A small encoder-decoder audio transcriber, trained from scratch: encoder widths [320].
Rows from block 4 of the audio encoder, named by matrix and row number. Rows with one number belong to one channel. Each number is 50 + 10 x the weight over its row's rms, rounded and kept within 0 to 99. All counts start at 0. After the name is the row's rms in percent of the matrix's.
# filt: filter width-3 conv, dilation 16 (encoder.blocks.4.filt.weight, 320x320x3), inputs 140-159, a 3 kernel for each
# gate: gate width-3 conv, dilation 16 (encoder.blocks.4.gate.weight, 320x320x3), inputs 140-159, a 3 kernel for each
filt.96 100:50 55 38 52 70 42 50 51 52 51 50 51 55 64 49 54 46 40 50 71 46 54 54 39 71 43 44 44 59 44 47 43 56 61 27 41 64 40 49 46 60 54 36 42 54 44 47 55 47 50 43 59 39 35 47 54 37 27 58 48
filt.97 100:40 50 69 53 46 45 49 45 57 56 64 44 47 58 42 57 55 58 57 49 55 45 46 61 49 51 55 38 42 48 45 44 41 46 51 53 48 20 45 54 48 35 57 50 37 54 45 36 58 62 53 52 59 56 62 38 36 35 41 43
filt.98 103:49 54 59 38 27 54 54 56 56 57 52 53 60 56 55 47 51 23 63 58 50 48 60 60 59 35 49 45 77 36 58 84 57 43 71 45 40 39 34 66 48 52 41 52 71 54 25 44 56 56 50 59 67 36 47 58 66 38 65 39
filt.99 100:51 65 56 43 37 34 52 49 42 42 60 52 46 46 58 42 51 46 51 67 49 51 45 50 48 48 62 46 50 62 58 43 37 44 46 44 58 54 38 54 84 57 62 60 53 53 61 55 46 40 55 49 51 47 53 49 41 62 49 57
filt.100 102:44 51 34 61 44 54 44 55 49 52 40 52 43 43 63 47 37 51 47 44 28 46 23 28 56 40 53 50 68 73 49 59 64 53 30 51 44 39 61 46 44 48 57 37 35 45 41 49 58 34 63 44 38 61 61 27 42 47 45 57
filt.101 100:51 40 52 48 81 66 45 67 47 46 80 54 34 50 45 58 60 60 67 39 47 44 62 46 58 45 48 46 41 48 49 39 57 63 63 33 50 64 56 53 49 57 49 65 62 52 51 47 54 58 42 50 64 45 51 47 52 50 58 50
filt.102 097:41 52 61 53 60 32 42 50 53 36 22 27 49 42 64 36 47 52 41 59 33 54 55 36 39 37 45 45 46 41 44 48 46 49 52 51 58 46 61 61 27 61 57 58 40 55 57 30 38 60 42 56 51 61 44 75 59 51 52 54
filt.103 099:43 43 45 36 28 51 56 51 59 40 44 68 44 46 49 51 46 17 51 43 56 43 47 46 57 53 67 44 54 47 60 43 53 46 46 46 45 39 57 50 56 51 35 41 46 52 33 63 46 49 48 46 50 47 44 30 42 59 53 54
filt.104 099:52 59 62 47 63 45 53 47 61 33 45 54 53 34 50 57 51 55 53 51 60 52 54 55 60 57 57 36 66 60 33 44 44 50 29 50 41 43 33 66 49 52 48 36 61 46 55 35 43 54 51 51 57 52 34 48 47 47 49 54
filt.105 100:58 41 42 48 32 45 49 54 44 54 26 33 57 53 50 44 48 52 58 70 52 49 67 59 47 42 45 46 50 56 53 50 35 48 41 72 38 36 61 51 69 56 37 50 50 50 52 51 56 63 43 40 37 34 33 56 50 62 77 54
filt.106 101:63 64 31 47 58 42 49 59 37 48 54 44 46 56 58 38 78 39 46 44 42 41 51 44 69 56 52 73 51 58 49 28 43 55 51 49 48 60 61 52 61 43 34 52 45 48 31 41 59 50 56 55 39 47 50 46 54 61 44 60
filt.107 099:41 68 49 56 54 57 49 43 55 51 51 50 46 44 51 41 54 54 43 58 53 33 62 51 44 63 47 56 23 50 64 50 48 45 50 70 39 50 51 58 36 49 51 48 60 53 67 54 41 47 58 61 72 40 29 90 48 44 60 60
gate.96 101:43 64 37 57 57 59 53 28 52 49 68 54 52 55 44 64 41 44 49 45 50 49 55 60 60 57 40 31 30 47 49 54 56 52 49 59 54 68 35 54 40 46 56 56 44 59 47 48 62 40 51 62 25 65 41 54 51 45 51 55
gate.97 099:49 54 52 60 36 55 32 36 56 49 32 58 38 56 53 30 43 56 59 47 55 42 52 60 33 67 44 47 48 67 63 43 52 45 61 53 44 49 69 36 44 52 52 51 54 53 35 53 44 35 46 42 55 58 47 44 68 62 66 48
gate.98 099:50 49 60 56 40 61 53 41 44 39 41 47 60 64 52 62 54 68 56 48 53 43 37 69 60 36 42 43 57 60 45 51 50 40 62 49 61 66 62 50 49 46 48 48 50 36 50 52 44 16 57 38 54 42 47 37 64 52 40 63
gate.99 100:40 47 52 49 63 35 44 61 52 56 48 55 53 46 62 49 74 76 50 61 46 40 29 41 45 31 50 51 44 47 60 39 55 47 36 48 48 69 52 62 70 57 53 59 45 81 56 63 51 59 63 60 36 53 60 37 41 51 55 66
gate.100 100:45 61 41 52 34 58 56 45 37 47 52 48 46 42 22 48 70 48 54 46 57 50 34 44 44 30 54 27 50 52 42 50 56 56 74 36 57 50 50 51 42 44 44 51 33 48 38 38 59 18 44 42 39 68 49 36 54 52 48 39
gate.101 102:48 44 32 52 31 49 54 59 48 52 38 57 52 43 65 29 62 44 51 36 46 53 50 41 41 43 62 41 59 42 52 40 54 51 55 40 54 62 60 46 43 38 40 44 65 54 44 22 41 47 53 63 55 58 55 36 44 51 50 47
gate.102 104:66 39 48 51 33 50 42 51 47 56 68 43 63 61 56 52 50 56 53 71 32 48 48 51 49 38 39 38 79 38 62 43 71 63 55 48 33 59 47 48 59 57 52 64 62 60 44 48 56 53 50 32 80 54 49 56 46 42 63 45
gate.103 100:50 39 36 56 81 47 43 51 46 54 33 52 45 62 52 32 56 26 45 50 46 61 34 36 47 57 56 32 39 63 60 52 45 40 35 48 57 54 51 35 54 36 35 45 61 50 71 59 47 47 53 52 57 55 54 49 66 46 28 46
gate.104 101:80 60 49 57 21 49 55 58 51 53 50 43 52 40 51 56 54 51 50 36 50 46 47 51 40 71 50 35 40 37 45 55 60 46 46 54 46 32 55 51 33 27 45 57 50 44 61 62 51 50 55 45 58 39 55 56 39 41 47 57
gate.105 099:37 39 38 43 69 25 55 57 56 47 43 62 39 36 63 40 35 48 53 32 54 43 48 45 59 45 55 49 67 62 56 62 49 45 55 51 58 41 50 81 56 68 44 52 66 56 50 44 58 65 52 52 49 45 52 41 35 67 37 37
gate.106 101:39 41 49 59 53 57 60 36 51 47 32 57 45 65 55 58 58 52 59 66 56 50 55 45 49 40 72 47 52 30 37 38 49 54 32 35 37 63 75 53 48 47 27 64 38 25 28 57 49 58 50 55 28 54 45 61 45 37 31 52
gate.107 099:46 59 38 53 63 60 48 32 60 48 68 61 51 54 54 41 52 62 58 52 36 51 49 44 49 65 35 72 54 73 66 65 27 55 70 46 57 52 39 52 54 73 36 47 32 44 60 41 54 56 48 50 58 63 58 50 45 66 47 59